config = dict(
    input='log_mel',
    spec_augment=False,
    win_length=400,
    tokenizer='word',
    encoder_arch='vit',
    encoder_slots_per_expert=1,
    fusion='cross_attention',
    decoder_norm_position='pre',
    decoder_inner_norm=False,
    residual_init='none',
    beta2=0.95,
    lr_schedule='cosine_restarts',
    warmup_steps=950,
)
Rows from block 5 of the audio encoder of a small audio captioner, named by matrix and row number. Rows with one number within an expert belong to one neuron, the router's apart. Each number is 500 + 50 x the weight over its row's rms, rounded and kept within 0 to 999. All counts start at 0. Numbers have three digits each. After the name is the row's rms in percent of the matrix's.
After each expert's rows are labels from the 100 clips, of 14848, where the router gives the expert most weight on average: "responds to" is what is common among them. Only what is clearly more common there than usual is listed. The data: synthetic speech, music and everyday sounds put through simulated rooms and audio effects.
# router: slot weights (encoder.blocks.5.mlp.router.weight, 8x160), inputs 80-159
# up: expert up (encoder.blocks.5.mlp.up, 8x80x160), inputs 80-159
# down: expert down (encoder.blocks.5.mlp.down, 8x160x80, transposed), outputs 80-159

# expert 7
router.7 097:492493590462496486458517414377590442426465439510533433575447442466613460515498524482383519512473523549481483545540500543462527542446510542500465360569475526539655614494568486441449561581496529457532553512510510468509421393534476508526429572
up.0 105:403559509440536500546449505527474570542530525391414512505389478510476462506465542494428452457486474457497512435529465506502584433487518485441593496460552527498453455519499454552583434459450532435465412541515451528494455547605394592527487506
down.0 103:514514482490502489508469419506497491536621614457449490559506403503532589507508481413522461536473536519522428452504586524464603536573467538486463471435530529501422506513481519506472490394453473517434480519460562465590465536542453478523579575
up.1 107:526484529451522480644552450490545503440570458442535559525498503455529586424450528438491504500516457414563551544421552382407538478500557578544417542480656454475561479493540474500540435490436521449536484499527380513523590556492568529576526428
down.1 104:541459474566464521461471519554547466428422559486485518456482496496539464492490450555464479509434501464503507512596567613471488518563462475634524555505535525528553500490460423442549556502545489460472504478591554481581578548470481434528639539
up.2 101:470510546425502510445494565479476477531468517521555457507527525572600540503450533555404548599470475537597538480515566460552541513452516556477541503423488430387499552546381538500384536554558551485479440536454525510556474567530557423534471431
down.2 101:560512479493433480492554533506455460578418529485431486430492507530545464584464493559497543444596616399531489580551523480467458441552609449465520406504483534495538503397492538514543511480458546501523523559473516477445513485478505497478546494
up.3 103:544485564341535523593554486533494528522462448486505413445457479448480616492529570498538444481451442486531536611430523446532562467521461520617394570484546391481452507543477599457413519494448550476478503549511459509482459430462486464455509526
down.3 101:546459507465514476497559472518397500506417527514534617543598608542514485534458447512407503456556519441522484480533499567488503499484504448491499496491515547463533475504500456521591473441528483474459505519511531487552479473434480417497615531
up.4 093:447514435478481506531486525506512477444531498529497472480475528479529456427506495455402507626477545494467426540447558481478468547484558508521521489518427556484526478517462395519518482441445476540478523442423598525459528498551459465577486559
down.4 093:524491541565533555445518529433463506554566435524499478545537383476489536515476522381476482512491402526391453503504395496575608466482493453471517554515499418512575607537546546534445431440506477460610487570530479501440480545529549607524568520
up.5 099:592453481559481537585530445481494468482588586506523588506429492462436625493497607442562517377478477483477478463465430448433536532569440516538427454512471490504517517499506517555455413511527489510503488551556435518493541494458508453428581353
down.5 103:448474496526508515513525533567515507464404587452592572508548531438511502471475504526479412485476506532415463430554484472517485459416454408524520552521556513475504469511563468543521520493517493523491452557476523542549516411408460481421494566
up.6 093:414491482436571484557501513476513581472531476474598401571496534514478423519504417584507610471527492480503513511524491468474539448492449590547438442539486441512474512513463431489480504515557390517442550476409609493496535525533433468512564502
down.6 096:428454508530496400460518513455552494471455495560537594541527480590528475486471539400496532567515445504466494545445476479471399528429541442448598534475493457456565506572377537551517535548333445475576477500448489430500457493579440567457516497
up.7 098:400450522525539482524462484533437490386435532521520532482468504537561399519611449441385473600503557509569555472588495492458406543475483443560568519471524536499486541565557502480430582500553462432508491494503540541505533535561459431528554490
down.7 100:523553517452485380472468514511519617583613469520470493455632462433551558446429505524551395568528434496536576510557560465498489475474513418439559535519570463511551488450460454536535457510481474511584439463511563504548540489513429443546508449
up.8 100:466514497480533457523573462554548641452476530545450424527502455421612478522574417529466601425444468350461523520484489521520541485566385548462429584527497495472495436453386467517540437449509445486463476521537462571562550543517500495486501577
down.8 101:489395548439486472486417397514510459504436489517520586494519540560578464417477473456511566550555515521518571485484582526476457439502582594497581461532495449556536450568452490435440528506476475486533561583511541428513534519505508465501585468
responds to: everyday sound; reversed

# expert 6
router.6 107:532503493410482550456499468428474482500559556609571560432556477499496603476538451365438515512562605508507514507508466435520482577566423506447498540509509514574382549425469470547524469469525506515519528571415500433568478488478413491476522602
up.0 111:572507495525455475463535521571581493518492471582408488436496495471559523502438400515498391555589480503480423454445436526423565481501521503498487485515439534527405493529565415489448528514509541492476530486442477498472548529499541545499565523
down.0 112:444474541491560511498479506517508514512489542438564582549465491630458532535484593526492474458555489466585499522496525573511504464430559494492506458405498495497471558484555493517403420492505544584467417494662508566461518505516465492481606476
up.1 097:590465522498449451538544544513523543551483511470393635492517493471546523484473535462574459576521508526467523511533507468526412495512453517519481537552477542527546456503474543512589553516467483463442547584450466486566496426464546511495507523
down.1 097:630502471500499531420514528482504462559457487395496404469526540462505536477519532533490441611569467486489433412536603528556561477557551572508512457496465510493446539455462535432387463552471383531553531463471528488593559579538517490505466508
up.2 115:525524580553470493475501448521497506508504522531505497523488479528588480557543545482546454456486499513443446514551482542437623485515593586471518451438488486512533478501591469522446528471530462511441606583525514459530467499484529515443514463
down.2 131:542513431463530448401603507515464488528492527446635480463498573517575454455504476549397524517538555459404517446540454540471476494446491492476521510463462397477478511541461489490495504537527536550489495500455521591448509549515464523576515526
up.3 106:514440461513486531458522488480512429553449498467543570511502493529592463497521492523506476410564420580486369472506449608564514493471514519497499466600458604518407550504479475530477465443481537439413627512458457437523488491458508541537490515
down.3 107:493523454419600589492552443438517565532501462420500428489426473581439491541494576488478484537602469444499553499468522491497539456472576522500515515518545534450440516445569458538467403497475482581468419545522524635525487588556469556497525494
up.4 094:507524551421521494428445503460470492483469521449434504468485492517473470464521481545490474459527476481498466438476550499515505493478465474544491509474460600483432488444480430469463440473358526593539512444473543558499503563574381607472534524
down.4 093:522613515509578497487599432493383483489483549538463444547468485507416510608464483476507536593437516424519457544555449517578393477506610590423492532586481502434533450548557552570453500562492528507416462568562440530541474539529483545475562475
up.5 094:459523616472567503511367462516499553471550566564564473483527481483495479528581500497511469502457538551514575470505581499604517495506429514416535538484440468519452469505468501547506558516546459465545374481518533550506510531519438499407566524
down.5 090:496509479532371439592482440462511494455471552584575552496539502491494545498516468530464598458485495476446457520500384485507590544623430473517449528549594465589526552494572565480540548447530447424487560491530488481532474458487520491604506539
up.6 095:478453517471526492467498458559436382446500519503547529573551454554466547537461591467554535487538484563616502497561463498577469494513452518413509451571446465511468575605492550496523468480548513451404478548507522506527419537559446446533410452
down.6 093:466549441512411436465536551497524567513424412558414482537432473450551406551622446591469523396537494557569507513492472543409497508508460508558484523448477464482474513478479547530591547567530523488486479493462635421421586567511585445588453491
up.7 098:549516444439511486466573473514416466533512466508547608464502533476528440468485521516427561578461535489544472590540401451551396508468405461517506557505476577500545580569445541465516535534519422493567384419479440487463509512569539470571424520
down.7 105:443555450462427452515532503427562573592492416466436542461419398484488445533453536533577417571634461562491512467570489467464579535574535444514561480449555453582411462423493589556486521524468454467491460513488520488481488467467545480542417558
up.8 097:609549465499551482517408473519540483479488523523511473478470424523493499493534552527518557475470487498495534527446543481444562478512562507530599584532461521503530515531522472473483545517472502421561606541551560477535539573591450486537517538
down.8 092:442556510539491466493456439411441542493563519563498539515674574500528347522439442478562567598447448539423451504480479564518488463552463459529500621556508431563525450514582542497471457455580474558548626490559520504472485553538514458451542446
responds to: tremolo; drums; dry; distortion

# expert 3
router.3 111:461532490531537583521450437425531527513434601569598531452429417507473563414496571511498450523407461509449544541492427511491528479513527456571467567481607464366488578527502558518572553480464570448430502535532556500483493522506504460514482502
up.0 100:452504504505542480399498542435503473572496552556498488532404516429591440439509526584557475506515526599496486537456457568421431540550480477450548452463534511516529471572509462559472538640454525488569361516513509450501529435485418455478629399
down.0 102:605436546381419503459577448530544494573542504529574464518489478400552488485477453498474556494589452512445484552555565512544523579557487454487501528509587412528379491490481456508566487472532544516494440543499553512475545412480551532459482464
up.1 101:557553510541502519475514498579471509583577441496546428502600473446502504461632479480438510394508458488469476413507474547493553480456494428512456497489475470585444469382499458511483527443535521568500457510457487470577439473387514516504541578
down.1 097:447497519553529438503417468476509547447529452569579492538508490503430506442501450510513560481410485475608499487570553425552521535553468528623502509415482554507556495385479567589560449503426530445517460475467478557441496446488480441580468492
up.2 093:476502474435402451474437467595576521408446502457506562588524472495516487430545510499547468510488559567588496580477482536361560520548562623510485555464478566381423512517551410494449457446485501474487548494472457509491486589460558462577483508
down.2 095:515501590439558457567516530544448463567642523472494478431572543455515367566439535482504516537487525519464517521397403591555529421477506526466462497547486486502501385591537493473467536482500444479554490469524459564527401581486559540471503520
up.3 095:528564530417562507540453485510501578405517487494497542490439500465504546516567471523359399541524615522484530556414509535481499496471559416510509539460457497486456452492550537461535598572486462491533467520577427527558463418526550505525521416
down.3 095:490438467414497555574518589588538504491442494454561532527434505614545458478520538564584496430543466452544455472500492506447498500506433383547504545570482475395421528561534455427448518418554571531411449440462520511497518519484514456567535450
up.4 096:441515569380423434518616460456557436465477433500566446529420533542557488582464467474453545449542497481518489539513506515476505474454458501516440438562524494456481579529423486405492461493479464577437524383473487487446521506518525503582442437
down.4 098:506507557425539512552444545586449472507534549516431446452581566570452452461453594378543414443537491496526625509505434459499477517517412473545486511473502484557493517542542509491401513490562515446477551514459489519429445538536578508418501558
up.5 107:506468452580390513497552467445526526513468556459463466551615470362450458415453490513593535608482488536553453408611452501517535505573478478459581460545480556585535480487485481497495467442535579550553510517486527507457586541509385419509507444
down.5 106:510483549454476527545540483455422492451490536562530451611451506430512546551500573532504512503427441528383440618463471488541520549481429410552548418474503554541512516487550562512540513533457510437516461562515447526421500471489517566459556394
up.6 096:562450511571527514415395537534477480473536536565464567520513479505515531488429502533533440462461531522447491458514519505484405568471521489486529513527449453515562474593496496526451549565502514447547464510460436482472492504505526442490596404
down.6 102:500475497380445488458525461439566501405490536442540499564506463480458542473554405449471570561510489481434504497520507529509468507510508478452498536439469475479428433467534505537491522478449530500392487531478560439552569457498482499448505548
up.7 107:442452467460523468526455502457511412379538473537542561443557495526583489502480454440464549462479538503581521519444516525573425538406469543494543481583516379592569466495581514507493566542472471539482503520493529435560457420397534459509544587
down.7 100:463447463531453466543473494477545525598490527425457462568496455559348469566450522434531560560510484517490531479534485505477562528527475551474456572439505497534367467448471518559527487579527493530456504542502584559401582472545502353494517488
up.8 092:456426532501510480514472512515524537522542536542463525518433547525565510510489591513472434486527529406513565349463625548535484513550519502484476558525533501504574351587498433584501485556519450545516495576567505585563394579522452603358483555
down.8 092:512569449421479529544536548517503559496462574458494459513460489496476486538567525415520572547456518478515473510528490535562514535490526480500531430556611470426530511525467491462422502471516638564476513452561494503551458457452519461510355526
responds to: telephone band; long reverberation; distance: far; distortion

# expert 5
router.5 090:557435477454474583423536556562446490425539537511542493461546593523496447551490392501503460487622472542494461519540565494408512519444468476440477500558353482508560589544486477510401434536550513527616546521449518445439537457533458466501526462
up.0 096:456451502522459507533476426412550490427477500515529602463500513472521565510440428490492503603605528447491498555472597445454563539430545530483570547634459520555567493478508469495524511478496513509499520467437491423647503624547422513553377547
down.0 093:421489537470582490504473464515530556551584526537448499470534465353503391592557531488534450579552535415516503441556475568564505493531414431511525521516535527475521432436488499575480509422525459507485531576535510563477370487463536542491460510
up.1 095:466512543517521401422546435469448481508501448532613541450560523536534485476521526561497551505419467464490498588526531524500433523546529524508482569377572530472624444495536429425469541507554444512522545484466507510527555473446513474549436479
down.1 098:529505523508489501485584507483481391526516502503474390505518542576439531573376498536448505538517497424488607443526520553481532408555577488379464565508517486448451460444506557561463525593424543576475451514511542576458453609492651430506440452
up.2 086:507545412423493474468533610558419533487369539480490434524518506432496534427537463481457539529557528530509437459531489468469390485533463446525500462384486465467475511571454521499530415533521534444489559498480454556510588464444556511516493514
down.2 088:559461476494527574584432427479468524449510518428465451481561482533494552557539528497565548516457543475446520471481422494513477530557484447506532549606502451504552466532487592494420496568459436482495449504553461513470426524543606477482529429
up.3 100:502466494535458479514475431580428528493472499571461456480517443498546529518405474583518476596556484461560478558464600492455597509510580486382546632577459455540553518504453449504456506412494495596491555337540524412436465545519548456604478418
down.3 107:502520560475520525530552467499535536454517518516454428463522487408447494514577438443415435554505443422403504551541536481572459558525549484511435551499546587449439466487520516573450572443483542522512487574443429569469407512503384511512471601
up.4 104:480490502503485555567534445501492525451556400531473558464499476348456546451534533495464385553540632527518485596491586466528548583464510464447495577518464621523511536448479405492475570448564497524518501456453517505438442572469475521485427502
down.4 103:507543454517513447403556493511540454530595559580444474511528470411510467491602495561579502588507550457440479471565443478531510484542536438468504487532448536486441455400525495558472476460597467504424464536417518523464437546471478477484495539
up.5 103:551478391484479594452490595509486525516292486471484472484493497472607540478487522521471482510520414527422423509499422520422568454582503507462521529540578442463515527545440573525535492596490534413503581591484451503521554503477546458503478491
down.5 096:480418489496529563569569409505508497394496489441473512471555459507524489523548499492594615463396566437479507472471485530553478483500508497501448540520604437493569501417451490446451505567504490518565581538566384466519382493550571551462539515
up.6 094:504560598447506507543537447470500587560458395541550411541478496442499496497471449515475434513477578523531505519509519464511460527425487511451410510369494526477364502429542474446477542514517474621502421492570458509517587366358518434408524515
down.6 094:446503419512515544448448533470525430442481571477429561421542519515456457531500531552515543438458506469417530476486426610440493471550517522470459584489492491515504476545488482508488533533500540449553553396552562492464481580528489437552473449
up.7 092:453468504475509559481451464484527559504476467520573505427498478499535417513547471521467459463438506482571456436446607548515478550609442481514517522554463464542539509418464439405536511467520468564426566544610541475517519483419310472492500471
down.7 094:453509522431440428499564563568569504393599374458411433533474513465494360418452441565554486547491447528468519550516510402514493469490548500491507554513568494496469466519549450530447472479406576504493529532534489583456529528542564511535395461
up.8 100:530494441611553526472495561530457466556627407507562462421544509488510483477543490477505451503560551532515469470490484569517555495535541556491508505437451484559567499568464569522399477530510570531597509395503452503575385503504477493469534519
down.8 098:529473524468579488464566533497552483486501554645553538531513415511390407574473401489501512456528481423511571468497531507464566413471521417503523474498424572534511442521471523658444539555469498508481562480511481492479490475457484506505492486
responds to: bit reduction; everyday sound

# expert 2
router.2 103:437431600432533510404509433483525543561475499599581457495445551507536426504513450553536415524513506530515494551515526545513471513492482456494478455556536470519454585450489408456609481440539482558525512413526486501500530529434532453428551524
up.0 092:590541432555514443433487517498485582516504546537487509644514454497521512508532513487494425509452501592520581501475586539459586442437547551479544479513471573495438498382531411544430449495444498431490553566542521448524449434477573508482433469
down.0 094:522541509406535587578461401524478580441507479593458501472516465527548509421598481601503568420434566431519541528503545467534597580378493448553497461436523595557493533432479516442542587474493438505504484428520473500589487463556442486583547541
up.1 102:606515421461430375427541513511447575436503524526516412518516490551466491521476431510562361537522482622535461518521580484494477507546482525388542527508541517574481507454496444530497543490497448458466463554548443465541392584468605501481474467
down.1 101:479507493498470560625490482497412503563565551516427547481436530408513569497578502510491548490326447459473459524509562486521549542483607475458483558545549496433471480463554511454481494506436556468475463453579538477486505498553469411514621604
up.2 099:524536448520502488537465452544493575515445499489436484528573517550519453464576513628556587463465434485556473452565534490529497472547489453471500614473557521565440528417414487530539489463419413447516530542512474524475478446505399467594495443
down.2 103:569567428509517474453539611537473579587458499446502555469573482482425469500513481575490517534448405518493492471448456430534581504406579496392479531510460476501472577468517559504432545544552488614570532469451473481529478475458455581577520604
up.3 090:502519459467592498482539506473531491549512440514531376548462551434557505490469478554388520479442405505417463498510398514548504552498519446468492497517600488466457425478579511529527514481534540456469490471468535623538475512536447621463481526
down.3 090:550501495426451477463495447547604521472580521475460492511487492459486492526507509421503561561595507497494534439607543510530432429386598508553563675539502493506527486472515562400527505469561591530469505521507551520515483498470435501424488536
up.4 103:566497544585504491554400421559572414524632491480474540454455428518489505526401487445501460444453516529438508463529512540491544522466485528486512482514410483487596472574551451486458465465458532518575547530488560396524471440561546547530417472
down.4 097:473557445576516431543486513452429389493482476522528602545534434541454544550488549478519525454573510520484469440478473461501423536431499433431532420504420567548471490540424509606488583503542485518513494527517433468444536508467502506522516437
up.5 102:497491439473429560448524557452565479436547554537480542412526542440511602443454487459453476493596646500585531435563602503538447500449579479485545516484485457532481514490485481514514530538476516534544604552380509491506484487428432483504498537
down.5 097:563547587566499412538493567500468485560500513430551523587421446508558431484554566565550510501484483517497465497502515521541509535417542582452449430447502505486524449525559444537435584491511423451482552439559499465427532447484499530437451482
up.6 092:447540416484444433523554500469574581514504607410509419509478534540503533437510512460553384372508504554574522428462495500608470479488439460494491515445517489507476512455541492554566392555500499465464442543435431501464458483462513519425469562
down.6 084:513498504439442462433484562492437494555525444429482593499453522449519432526525490642505503518417455529475497509507491583504479519444569506476538514529578529451551460497519506440536498481478573606526589547528565550536497445470446533454552631
up.7 100:491507543488483371467429482466555496479518389461491547438429372447540465490497499572547503517438534465490582561450546485545490490531516534503445553493553493558529404441545454512554484457468481520502485541524571562591518573539596530466480535
down.7 093:452540522469507430516529448431523473436500482500378490495582522534536490592513528436533554365545562536493468495525391510500416470450462427527514455597451473543528495509541494422491436448496399507471502490508494526558570530536527509452448488
up.8 084:446573471541535439487465439457540540537444446363600412502447383450507471491427465591457453549488521578461507544479452494581519511429486440486555535598458491505419459478554524436558455467520538454435512531453490527369551502492490492483503473
down.8 083:551531550402507520492497407495512547565562562471388490488478509466529499539541476483506533571449446478502523474524439564507428499458577464453493483530518428465517413523534501527436532521447625557493484561498472545594535423431504622516429505
responds to: drums; short reverberation; number of effects: 0; reverberation time: 0.3 to 0.6 s

# expert 0
router.0 090:493466569445518431495391488531502544545507425520489509389565458495490518524528500534489436487473514532519463527500618489540580543558506527452595592464532462515678470594493448453466502553476548526584431585538419439529487525433469471496514427
up.0 111:579544481607551537520455561525468562510540568504490501547556464488494493527446585524556513504528384509427484432410453506510561452425527478420529488549493472433469439470491513594556528593511511454449492520473549497521511454508509646456497471
down.0 117:534455494477466470530433456528539541493441462551459554478531525471501448462471507511527505482516419617405421512530573617514520472535434449534552456469420591525488569426458448416492433419527510557416542431565499478481519431479507429484500507
up.1 100:497593512537540568479537507396497531500498490513481460499513519510630476505494497563465583517505484488446464388521411588460515449472605410529525480487501576426496460493540517543568519483396435515449461480530476515490529519479496432579474494
down.1 100:494488546451520469431438530373438541610544505456519528576515459499416460560554529486543524491553514482458545516507464431476507534461449486554572497541585482566477387485559535381525557425433446535465556515464460464589431483498430507523447420
up.2 103:455446502515470473532472491427596464516526462455496555479500463568454503514503444454456412442493510558435496503518488623541470520517489476524462473632488527519475490457493560499585424437460482490478515563562542467428552438449592535434542495
down.2 100:531475526582534510521371459443492531517510540448511497472524484520549449447557552457514532449438462457493506489514536464474628494619490451508538515519533564574473407409535487433603563448511560587615550481529544416520519482567419462577472530
up.3 096:514585512469664482542507473472425548409452484494506480490456546547535472506527483617542505491577584413625528576492520527423522501511622483485544431511388467493550426538450520524430497520424548483525489442468479517554499448499473457613458468
down.3 098:486592549521499508438533552459443477592513539483474488451557470505494416577577521545485512567503535484440507464546474533404416592481461570476615535446479525536498417460536474512411455479493427474424610467427577389498460522444411512525483513
up.4 108:416476490463553488502465446547445455467445422469471527464483573538558485479475484582461459624506492507551525481522530510588475531535509625529499514406520506479536377505463549455419470462459471535503433448509606543500482440473513467484500442
down.4 110:544491359480435484610599449507475598480424519410440494511440448581497469460444467533547494489576476486460519513507447484414451367443506468458503518516583481462531493560517463524463486491576508522520522499477497525523486449466492474564414530
up.5 087:516476488458515480501575555511445480530539573498470454575411540437437471453510512476463472514497492537574417564454469469553500444565373538577474487463574527456475539519498428460488463458613462474507463544518421527551480609485530536487502415
down.5 087:525454508488470536483450488445521494440433434512597429464433536499535491450519462444484463547459514435562513545466464468507426547493576594510499531517536493479511521453496519532520553528520382451553562557453462542512591355521480443538478495
up.6 106:482488498453581493498548404516486455476464590493487469548530561552515561471523500477466452416577388525555437550522480468562466373443503511582464491442498489486501594528625473441456548613471569406492490558403476512579485506528503456474529484
down.6 101:526493524503497513390513430496524460509546433586542410454506492412496484494555437492546554589441574461548613422463533471493594489456581516436496575434569492494534504438526447551493539494501441513480545539442531512554507430514527510617406487
up.7 094:445521420448599484530554568481403491538533564527424618465524571582448552522444486451473526506473515456644480486499462484543434482412387549491485516395572463453509487504494529559541521467495485494574519431457456566540510469456620547462491386
down.7 092:558553404397540462511580508466549399471464469429522435464461449459533434508525453560467586476521531459532438485577469463546518449515497556446493514585488501347459473471498588506557423577542475402483506515478508600545461455485488549503503572
up.8 095:490489487471612458466403457484479503494471476519493545487413469529564529478502521577490435632466527442496599548472551515521521456411537562503547478477464483560523371538465503469534531567464509459494489512525538551531454425486478414571490473
down.8 097:512540473440461568460565540491506509471440536478523531463543489574516456467414555524510520524549443452444424466432458537470479472508533509437416440473482530441469446533478578570485423494565498529460505403460571474449451483457462429563541489
responds to: everyday sound

# expert 1
router.1 111:482479443495456508429501459529570361428415467549459603472491435500535453560545447547540581497478436451492504436461411573381534531553470556527502543553491481552552601490503625537464504483560393425491632509529568481477547527463590560508409495
up.0 105:524472628456483508491555458490550518470531394469505497549495475524471457495515504414498438511484541591386533536506518449514615490408576566494494575508464543535543411512536522378297534377506440487555512554420467525525526403491519564493500541
down.0 105:414536544518549573568431520507493622514433515496573403583416455613497556420524528484455476436492488552497452556515527504511557547501460414522432447546567552504462532449477526477501439534464566491416402382551593543494522466584397478463457497
up.1 111:533492573512476530532526509475456470469465457545507454486543540522514537474469501532438540502576606495440483437619454538416557419488587419536518553460395599473391541525489478507448476413506403533485457511448548562472563542492522533495549608
down.1 113:456542547438571497481446515493429426530457428500468496571476492549572509491495526498589531484460511501401458500493433443538554454457545557529529458529612482608418369562531556377435483567505409434467470449550463609468485445456504577461512456
up.2 099:488425511560477527395555491445491501495413595534528540551532496472612505548465430384502465507580458556498523454603495591567464557412465533454564468529464427490486479576498454550530515454544507482484500580532436562623494548416517488432551402
down.2 099:501490481390474556493579486479428509504481474548462525391507579490420494477512548585514521484464545407502588490454392509575461397535462530588478548509545502520536474524457504523455550492438401518571433510555445612488520577556464473494460511
up.3 105:524502517533468463589372505522465540509474484388522512538525468588453534431400532532579435547525544557484539541376496476497485493507556460494613554519540491470463419489626526434459528476479505465499505508507455525417418442473536425565540472
down.3 099:432518632548578528524510526477448500474470507578516535593490481487498415478564451468491383483487510475518478473505562533528520520441468429449462507460452533379538564533495470570419421518567567548509444500605552525499507501491442502441610521
up.4 108:417508501594476505556487438434492504482481498399520468493528514580534408578512535457510505519417620609534431473456492497442416558457496450564515478504437472564471513539485447410546467483536530465414524493455534506462528454491473448516505490
down.4 109:508526521450489555463493520525438444510445526516468392494375458486564494470515447460404592390514477485620416549611519501509579453466545508527529469459455525427459522546490391446527439485486535462498441453509532500545506467533486567530417608
up.5 098:447533508531533478428474502517492509469510520508441392521482500479345570478523477500510585605500543513457553501543479502526537451511509582414468560539457470529547491600507513443456513528449632536444466486509545423430512520563435483556509386
down.5 097:525476518456490504397587486606466426459449441598522536527515555483537470492563453530523496440523415555508433483496541534597392553536422543553438451527457442584428453511475449446459519442565410518547588476408469437550488507475490479459515501
up.6 098:470531524295517473512518468493509477500528506489462491465579491458456417455384384535464468465499440481490550570490500564605534465482434516450463556499578507454513509454490497570425498462481479498644469482521465511485565576479478627522468479
down.6 094:494504503534394505483552498494472494580489498450557442567419501460535566519496489462473571536500473495473406491539538485563621546498561598433526504484557550462517420485487505455411496598463507502415572474531489497509445521441468512473523494
up.7 110:494548548631521549585459440507575516523459436453521408437451521486523561563469494462442425468488522546471463468546487494425536467406639443610603495437494580513383491503456455463537434469502496505481481445571552535461543454491534370550490537
down.7 113:495596565396530471460493544476492389552489484532568471472504507591543467528332496399492526484590437544484483482496520580505502423507566494509485494489478378511491477631478438417513486452584568561506467399485474606496489449514470563507440527
up.8 094:555512516612448470397507415518553517531518521536446518465420520458514562503528514532543523417475503481458488436551513480444487471552492473457489604530484517593568472492488432556549489596521512552502476456520493462465501485489409527483501522
down.8 094:677499486535407533543496495475613543423591468515512454461463526483429527516473594484562503552426502499524540513477457450489507389505476494608396573490426527517507513525426443575477483540476433513587468551531524504417606481529546464514560481
responds to: band

# expert 4
router.4 086:556643472399583445465471463444399539529520551543598460547667513626483476584541488458512551458487536510573554471461534433540473465533487476529532525529546433493480466444514499438524561509506433421471462623461439496561570505510404467492483440
up.0 093:484591520533455540468525432494492610517479469517515509541439520527497531495411561518496503497407505452378481443508427527491458503478501492508490448437455567414500541402480470603492552489443464425450465452487512565476611526552481529448536478
down.0 092:475488587491434508533428481494613432448504487553492432422450412469540585544426451541541428583504475530546534535551548552461421535422418532531521511499411512440496483563520488502502529492459453468564551428465507519613506545472452515502501542
up.1 102:516496480514506495391499459507534432522562401509524494511510527434540522512533514524484397432528446495541480606491565569514516563381555451489515496544537529508543452512522465563524480456429517552577479450444500518602457463456462588506417420
down.1 097:504531496571463547528486502453575552582375453575503468449531495547465561529518543499526529446567454439551472489439495439413447420455504434563535471589504535544464560439434487452540564522445420393537495506487568501510539427494441432436453555
up.2 111:497475489455480461480578483513535562496482410577479572446498529497539508488553534512616451573425504514473543513452527452549516606510536484506493542559504539488540481331398444449505461471501382555519467493525414442537569422507500532519504433
down.2 109:580551530551521491469575488649516485446511528529466464451430485529564537481476463519482389483490529466470503456504425511565498454414473468554456479581422516444439548517587425519442440507487512622494462517541436556531550613493449423428489508
up.3 097:546437533497430410524483517538527514507436528515488552376503520484473401480490459519498534551586426530484479539525664478483417473539518547456549527466421486492466471528436462473457599493538479544530515557435437498504561455491559426441528470
down.3 097:571510528544574565543483424453543547471454502481470562551571390518467445513499539543504522473454559543460551424439495515407527557383589582462522591421518457497448475523522460463472505577518497489456558473433467420494520441431534416494498507
up.4 100:511413491504534547521557588460485508505494543487528466484505551559448545488501504465531528498495413542632482577431486391415511391487470469482481485577486531414541603523427502480464474552506534549568502495505480516425578497529549421419527399
down.4 103:475581563593467394445482516499543479485541488571366514427581475469530463582601499505468492534468422358454518451509524566426545515494495499505438475492495496543535457417470496500556501421478440511439589480454562483562521527446542444449497592
up.5 111:557562499462490531445557497460493545502462459533489574501481555523510552507501492503489494539438542478365475450511481480544535553502509486470553485540523561500533509379499532512509482455411415444454492543489516631498532443486542606530486508
down.5 107:511470500544469525495574445600488478514535540526441436416404500468494484507432487479526355625438492503503538509488532512552447553453374418562578511461515536445494524532527488508569571416423481514493486479469453474527507581500390462435442524
up.6 106:521454518550510584469447532467493523545488521437481543469467401541563562504477483542598466541489399525527566546462482482497545513513554468451532552616574502526586514514511521559509498500529558452577467546588595447388449516558478586491460457
down.6 107:521534490382493392557520424536510535464484425574478498469462512539491537586579485379469489506508591484553566555483538463526417462529558488454529452542438500548515529466538492573518526486402508471479516514510417511534488444498526488420521481
up.7 090:498518506453453494501357513464452513525512439463460526456443460563537485489453577531451591519525551471595579533529537596482441494453437528532487383353497536467485519558547577543512514487504450421487497500601442451421522472512580461522414517
down.7 089:542500517475403448507526512471528429530465488531406511520450455510571403477557452569506517498550420480527454491568539617511515505488474613447390516473478476580514484513522437451389511571509547431610508507441547448443471491469546568504484479
up.8 110:454426476621468526461346466473518541476429503509496458527450397479442461486503468431443462582558541562468508550545455605512517505476470507473557548619497476477561453538504536564513540575501569459508499460472578499518562530470452543454464558
down.8 109:518451409506456571415471448448503484555449444536438457487527523476492516454476470417483412423565543517513482545528563460403480578471573420562588536524561388626558466478514495449539520484526424529554506483491527560562421449521410496590465531
responds to: everyday sound